Rows from block 8, named by matrix and row number. Rows with one number belong to one channel. Each number is 500 + 25 x the weight over its row's rms, rounded and kept within 0 to 999. All counts start at 0. Numbers have three digits each. After the name is the row's rms in percent of the matrix's.
# convs0: first 3x3 conv (model.decb.0.0.convs.0.weight, 96x192x3x3), inputs 39-51, a 3x3 kernel for each
# convs1: second 3x3 conv (model.decb.0.0.convs.1.weight, 96x96x3x3, transposed), outputs 36-47, a 3x3 kernel for each
convs0.41 099:486484530489480497493512506525503508510483517490497518505519516539494497502486489521490501493466476481520541491469525477535513480495519491469463525504507494497497488521478475497511470525486503514499503508480502479517505505522512497523469466479491496490503493502463490534483471480506503518496465492525517465485509504488534488485466530521506505511524469
convs1.41 102:522487502488534490484509536497502496481535451459537463490481530521502498507491491492486503488523448479521497534457524514480499494485484513490514520465520498534420508468492492462498509479455475495495502514512498532496484478469516539508503530504498556477491495524496495448495561502494516443461500486478482496466527491485504480
convs0.42 091:521506505492509512500496512465520495515529512510479494539497479529492514510498518517513502526523500513515503529484523550492537538485513490516477502510513511531495490475482481458491512467488518515494528519478494510508514463511489500473478492485492475511486508481516498527522507488519521507478535508523493500496481531463520491509501532515487517460562490
convs1.42 093:478493513515467461465499526486471517549495512473487464498500507534523503486513543514513534556461481466500488461480530507481474488483466453472486473537438509480502482467528526534456478456479496481457511529507513486483485506487449506496436479473500471512515495485512506498509510476479455495532508478510484509519520475518514519
convs0.43 092:477507505482471506503504506498513507509492514491462457475513484499506486510502514488503500518498513492483525468499486485535548449490478484483466525458521529511482544510483569532493549527491497512521484494492523479513496476473482500526471521508510487483509464465491488496496503470495510508484492509477547487508468465490523534483502506460474506482540491
convs1.43 098:495479467465506494508506457470510493476498529500466494521509487496464473496540459510526480527473515517501506536518529494465505477526477502505489507505522507478516489479502503495527489493525464481515458474514471482513509497510530506565540523505540540512541524516463509504479538508480528494498489460527490497539479509499477489
convs0.44 100:516500475481504510443520515480490475480487488497471506498495515481541506478528462531520499531507531519512546468476510502523467474521495504490473502509517532516499529525526553541512467533507523502494481511512475495491521488484504503513454501510500463490503496496471516509487516485502458474482515485500488490475523460484507481510492533503501535497541492
convs1.44 094:507508494518500505502491512559494494474440459514453420495529524506550473509510520473535471505516473504527457524519502507506492520456481497525488498449509489456491512498519476460515510496514473491525483527495508505517506486529514476514504501507519487510495525497512493520516500536484453506489485476500517528475475520515484471
convs0.45 091:520472520495473505499456466474516505514480482542513538529473440514510520524530547520455458495463502512471500503475482548530483500527486501551534469493523512512507481484509491501525514488523535501477491482482480499470491578504488528523500474475514525548502510475457460505488470504513509525526506515522463512542508470533495486510489506517495488491494500
convs1.45 106:487517526503472546488504514502498478463515516449498525523478514501523501474490472498468534508438456510460525485557484482415430542501490477560508474448560486490539482535523481439514465548504523493539503473533522493494508459519468497457480467487507514471474457509490495521511506533495489508454471455524495473483527521492540541
convs0.46 100:457493504523528486481480468498513529453481520510498487507501500502528519462524504514527509483497480493493491528514536507482509475472505483471504499496468517502478439524531512522500510511497495513498491505507519507492509502519488509543559527473467502486483504510471467519547495518455503518551507484512504469478487503490512496478520492485534460484490532
convs1.46 102:495481522483473506516502500505480501490502430522527519493505529476504532504541484523494486531527451483452557508483506461503524482537472502501494481493485500541491484509537485517527492566523482498497505481513505543508546467441532509520493522536531521492488496542491485468496525473511491498513546500485539536505494484488522531
convs0.47 086:482480506510518529483508517478447470497521490477511506492461514466516494502493524498522493495503462497492488446483525460470508507522521472509468472496506528493553482514510483500493537500497461481439490483506489479502540538527509492509518505486527503508502518513505507489482499483522487532487509478482497514467493459524463480509523493489503521477486527
convs1.47 103:553526536505503518497539473528530513484508492490458498491460485503481484473497500476536471465476497546508520484519499509528519515455547511516447517592445517496493520550482536446475476497508500500484494455506497513549507524536497486491510460534469549540491479450495497478487486515480482520514522448522550518475455561508532508
convs0.48 100:501460470486521497493540478514486512506537513517497461502486516506511508466497533484516485491489495493501518495494465524523512515523486475490500500493500489529469493478478514534497473489479466515521508527484502512513521511490520517473508511518485485480496485485504504477494513511515502456501495476509505475489484524488508508502525503504531498515544465
convs1.48 099:551497526533468534501538498540518533521495498494506477478504484509491507449515475481456501488503531522502501481491496533538528528458526495486487512449490496475546498496464532483471495474492539516523525481502462497520543476494511476516507545527503522495538464524497509492515506500529499474566478496480538480517522493475514502
convs0.49 088:483457454460461458456446511495498502524495533503506535480470499538499523512519561504463451469451468458473499472488468508484519454518530512487487511529494502495517481483495490496514498469481523523483531511502528512511476468505510496517500536495487535512485475447528503496498491501507492487515514466502468495469535515514475534491505515486477509497511512
convs1.49 102:518503486528525463497492467544528490509489516542502529492526516511487512514498496479501535453545504428486499483483499473492552478499500486521476524500508487506478510507445546501462529509470514500503519489519541464511537483511492491534496511578489522530527541509460469522514492496500473483503478465521480473498440485487477531
convs0.50 104:502493441512490486506520481502454537490464512546483510514537512507543484478510455490462495513472480519488469528426520507491523504453519510512492482525517508480453515526510489512471504506505539481517531491517493519506517470516499484492515473534491456523501458521562496511489507537492497504497513505454453510437497539456497502490484469434573454464539495
convs1.50 100:472533497487443482470459501526480504537509496539480513486534486486535463496508506456454471538498506526491507467493510527550452472505529494505489502492504520494466459486491494493527496489484505507471491473473528490524501478495486484509510504499559468474558470482566472460524528505596466456530510476536484509489529492469476471
convs0.51 095:526521513525486482498499496480506536503496491490487471448455484492520514487534474498499513473525510505501498443509454524504489512528497443499490500513509520504553494522499537508515498496508531503469490484500492502481498495441461502489506484489528507524509442473523495486490482473539524507528499477517452576475521543503483543524541528546473504524469503
convs1.51 110:490509507478490521501509492487488490500474484450489502500504546488524547481505530468522503484505528527522495486522550523501511485502482514521450514441534478500469508474526501500484497512482504481503489537475514510490530512506511490530551523472504505526484548512513484472494456485461549476480512470500478475503523458513526460
convs0.52 102:480549508476527485505516473489481517520513478483540497498503466472488526466523516515532480499553485490491493467498505485481501517503528471491514528508489517521508467499505488521545479538522487492490530506514481500538508467529511490477481506513488477508478530499494501487478463513498495505532472496516515488515509527468516530471490480500538449470491457
convs1.52 095:453490504477476461480494460489478450509484499521490523455489507486501502459513511500491499485548478519476500523520538479518488465469514536484507510509480493513478499555529488512477494496520493457481486467476494503554472495540436461552472511511500531487500504473492502484483494516483495487495520473515499467458468494531493499
convs0.53 094:500534495501498503522502496496487526533535513500525508521494513500506520507513537523492510513489477492498499490469519471511485501497520518481507489512492510508510513520546475534556479500507483509480501512560518479498512498526482489509499496511516503467528514523482487498474498487478501490520498518509511515496524498480496496495528466468504508476462525
convs1.53 101:485509464461551491567457457489497502472494502549539523489516534521537517501493515523493484487506471444498507499483510478493503514549486498536495486509518456510506501530501467534512509517482513498553527491523495486507514473518497498534510496465525521499476506525511512475499481530479536507522503497517517513502485494479461508
convs0.54 096:510551529490492519524562508495525494492475465475510504471464495494501509468523538534532549521507522528510517575491529541488511514503528496502478516531489518498481508508508475508452469509494472504504495459498471477505509499503511512484489477459502489473480512490487516514515528500527491478517506490514471503496448474477493490499516492508515518473515505
convs1.54 108:522502481522485488536529479483485506489533493465487521496517464522481498515542490501429495522483492506505485496513487523523465501537509529486521512457516499549510490550429459503474514475538490525508468525540495476487489488490445506507494495512517481489528521483532522516484473498499518494535522509494485494461473511496490517
convs0.55 099:509495506508496512491504514493500461472489508471470453475484508497541498479493435533480510541532493466541532510485485495495481488479487495534491492517530515492525522529523484512464511490427481514523539479515502534498515518488477488485503459517478473485524486463516492478470491484533472496498535497530506504450538530511502508519489463517499489467528452
convs1.55 098:477507469542520429496506516477483482473510463471508505505475498482494529470507511511457446532568496480521530477478521487554484504463514486540517483503500494475477457598542504526509520465562510443508492414512511502507483478481493533508485501562502532509530475513505490484518518518546488477512508475523526507505426483507510525
convs0.56 104:538476493537539517530541500480470508483516491496507472534492453508525498505495494505481473507500503495522520455522490492483486477474491499507471512505493514475472488498502510517491482518492492534514500507502473524505498471477466490548502516527459502526515502519505511512541505504513518465510476486470488531482512517499526509491496515489481493493516523
convs1.56 101:520506495507457505500549510506480487484480427554527469489502488497489533506484519488489465458417436462534511526442479515458502526560470502489489500475524475491484507474494518478536527534471517499480509504461515553486503534487462559475542532518515526487531463545523500497496485493521517499477542513506514503485462543512515529
convs0.57 106:475512484466484542476475513464492504502525528524531489508520480488508471506493500518514489515523493499487527492498527517508470498490543548478466518467472526519480531487481510562479434491525483506503474478523457513493529476491483477514537516499498499523484507483486483520490465492500527502510509487489514487448528507461525501521493490489487458491524493
convs1.57 099:510471462495498494473469528486514530494496550508496522476530517489521495479461541513492545486460541524490499494463486532426509531524505481491508529503487516512517485479490479491505534497493484508489476607519477480484474468510490542487489479504480489524488512514530489501486508512550543480478514498482464498513520521490481515
convs0.58 108:514476473494495537482533516516461488482517480516520464485490495491456488519483475511491477491473496514467486491448514525522486515493534486513503480511512518503502497480503506513497526530481498506499511495486524494485492480498507501502491477490515538492505478513505503494520514500519477513489543512542485510483503497450482482513517517504515489501484488
convs1.58 105:499505455533470492506479466508488488512486459548505483502513505504501509514464514563485501499421503450501534499485480487531516499526487513499481486474494518461504503513516522487527555534474494489487470466493506523477518520482523496512506551511495490492487477498534503475520497487482476493481527486521555490516515483477488525
convs0.59 093:518530532485513505491467446485448493488487509516479458480471509496495502456474483524503488519526490502534518517502465493515511487500503483468458487491507513498530465471485494515504479505502477536507488514510482495494473552442501515510506502496482495476473483487499491504484531515497474510494505495528519507484525502472496545485507483499473530502489513
convs1.59 095:546555495502489485471493477515520470516525498500476504475520490529521481487514486446507484476536509506483494537472490485512491491513493529513525495473508466491528526472482496485510510519484459507481487560461504503535505469480499467497467496504471486544497498563472529507499443490520473519519515526474467480520452465519479538
convs0.60 098:496454523489491521497505512474533525523532536556509521512517485509488516516490513494516520527526499505475464511467453515514503497497460467487505471488533511512531485482471506511498548486497493484494515510504510516487477487496498485457512518501511540534513506526503537508510503542530512510525489460484476513481504522497465507516502514523484553488484544
convs1.60 101:515470473500519442516482512480512487521515524538523517531482522505550526500492507510505496522504497516533464485537498521461475482552498520519515527530487518522510472468546484533452512483487512513476506511523502473510486493460501546505509538486478516509476474530485514446467486462496506478498519489484505538500489465493457545
convs0.61 094:477496487501498498477497478458489498487487483493509489520520466511490488499492494496490502531497505519513497490517494501511487488518489470513512501514513474493506526531481456474481524471483518515511517487472538504508500523544512491510509479491464515489481488501481516534529496507544500528490511482490476507484478468522486502482526502500530521521513494
convs1.61 096:477559499478511497467539478521510510465521515511518494503498474491483525530514445487517453486480534538465490489467512511516499476506479518511544483538472521454513452483549518431543480501463496484465505452512494499544497481528500482509505497482504500488504499530445507503524504513513508505485466538448545528496492496513524522
convs0.62 098:509498495476463482539481477549512478503539507480466494485524491511511482511499499506498514478480535510513520459480491456474487471485477506519493484528531470539504537487486510492503469489518501505498500505514502485526481503496486497498529479502508526503531531498493507498486479477487493495511492512523476483510522486495523494499538499493476484511512520
convs1.62 105:507515519515502556527510469512506508477517500513508517525475496507468505507457509452477502488402493500523492504488535507509487539447484521502476519515510486441507495432512518456527482502507467514470478518533495495504486470484498530521498472479456519484477532487457488525480494514483495503502532545470468485523497523502476493
convs0.63 097:501486477521498518543508515468504491487512494493499497508535510515483523515494476510469461464472467474491470462482497484470506514444466483477479501499492490496472506502475497503484494482506494517519476515487514475477475507471500517477504506526480506537495487467470508512483456453506524454504503504507506461509487504510504500478497500463494552490489543
convs1.63 092:506473519462471509476478473508502553522456496552489529486515516493527490494486487530484509509478480495475481473517488488480514543493470504523504485516483474507496493471492461469510495520527500514513507518517499532486474527487493499530477478500507479476508565536504508478523478509507541507462518472482519502507471483527463512
convs0.64 120:516483530504485488491510482516505489488483513495481526495494525476469488461509529501487477528516470521487486511518512502490463500447516489507490480484523524527512506456475480480480485531526526518498485474515480505520460520467503495547506475484485491492518545506499512490499487521480453496502494513512485525496529477528511522478519503498510535552504471
convs1.64 087:569517488520521492490547549469460532504400503493483503496537531509502535500520472542486507535430523530482502507514462543470493542443513511508499477524473514486506504486432508480420496497513506497536481492506493487494499556507470474493517549471534546487461504485532522468510525472496512506520513472479500518481491539475491535
convs0.65 103:493492492496504521521473502483551493493551518518525484505510486487504488468488506522520493513493473507490488520502511488493478485490476520547478472472538497484493480494462501504490513493494482525493512478513520513485482544484463476489506525476483493513497487518458481491501526509500488499475489481507498520494514501492475493504485510503509554514520482
convs1.65 103:481500518485569491541509518482491478518529502506500527534505466485532496510476476506512479472512475506503518520478516473461472480579534524501510503537482523520518545465463481550486537517517515493504519502531459481531527573481461493494503502473511515501471492520498522485488481504459484465542492511513520470533517457502512517
convs0.66 126:564528469518480471494511509496512527547492468515500502500492457489493507462487517507468488508508474483509501529483488498486541499518554525501479522494501490490500545508472535486503510553508496509474535496511518484487435496542536535464518450481476488481467488482529508499533508514500499513526487495513489501512528522533538480501515460505516515505474467
convs1.66 077:486515510495545494521543482496497433479469471471502424528520515497499529515490506485466471486515524496520540538475492498483526498544465461483462473494497487518492509481490491503491524515488497529468515555514522519522519471506517479501498498547506505504503548488495476489514472484508520481488551519463439504489532537494474470
convs0.67 103:519480495491496481448487517520485489500526508516510496474498486521503522498478494480511478504500509531493486507478480495493496500529488512477532486487516502493506493507506511481518519518500457490478505512500468473495500553513499515533505536494499506491488522483485517499550510515506500493493508478479521531487543510496482492498524482518542458516512504
convs1.67 102:499523483502496450456534506510526474541491508501462463499505486519504514531514473488504477490515502524518500478513487550496500507452543482517503503470497487460532529494491504512531500537515509520504491496526460444526506501489460485485500483569491475482498491466548498519492490523507468475523495537520487508497458537523522522
convs0.68 109:504482453466493492502520471505501508500495531480482486511488484503476504468502492502483472502519502524496488489501499491503477504520520489504532495497496467503500483469504480473456507469490499529509479544522506485476501537520506510476470523482495501494486494510509492484494493520476493522505508515503522492522502482482531539551479445494509537511490496
convs1.68 099:462492547484490522507543480498466472477468501489469481499485511524504504506483496497490466462568551502458551500479493513487475487550570527491518526471517507476493466493568480493528489534498491465491496482546506511539520527525487452498505526521455501519519463485498516461488479469476497483482511502524512493507515523508509535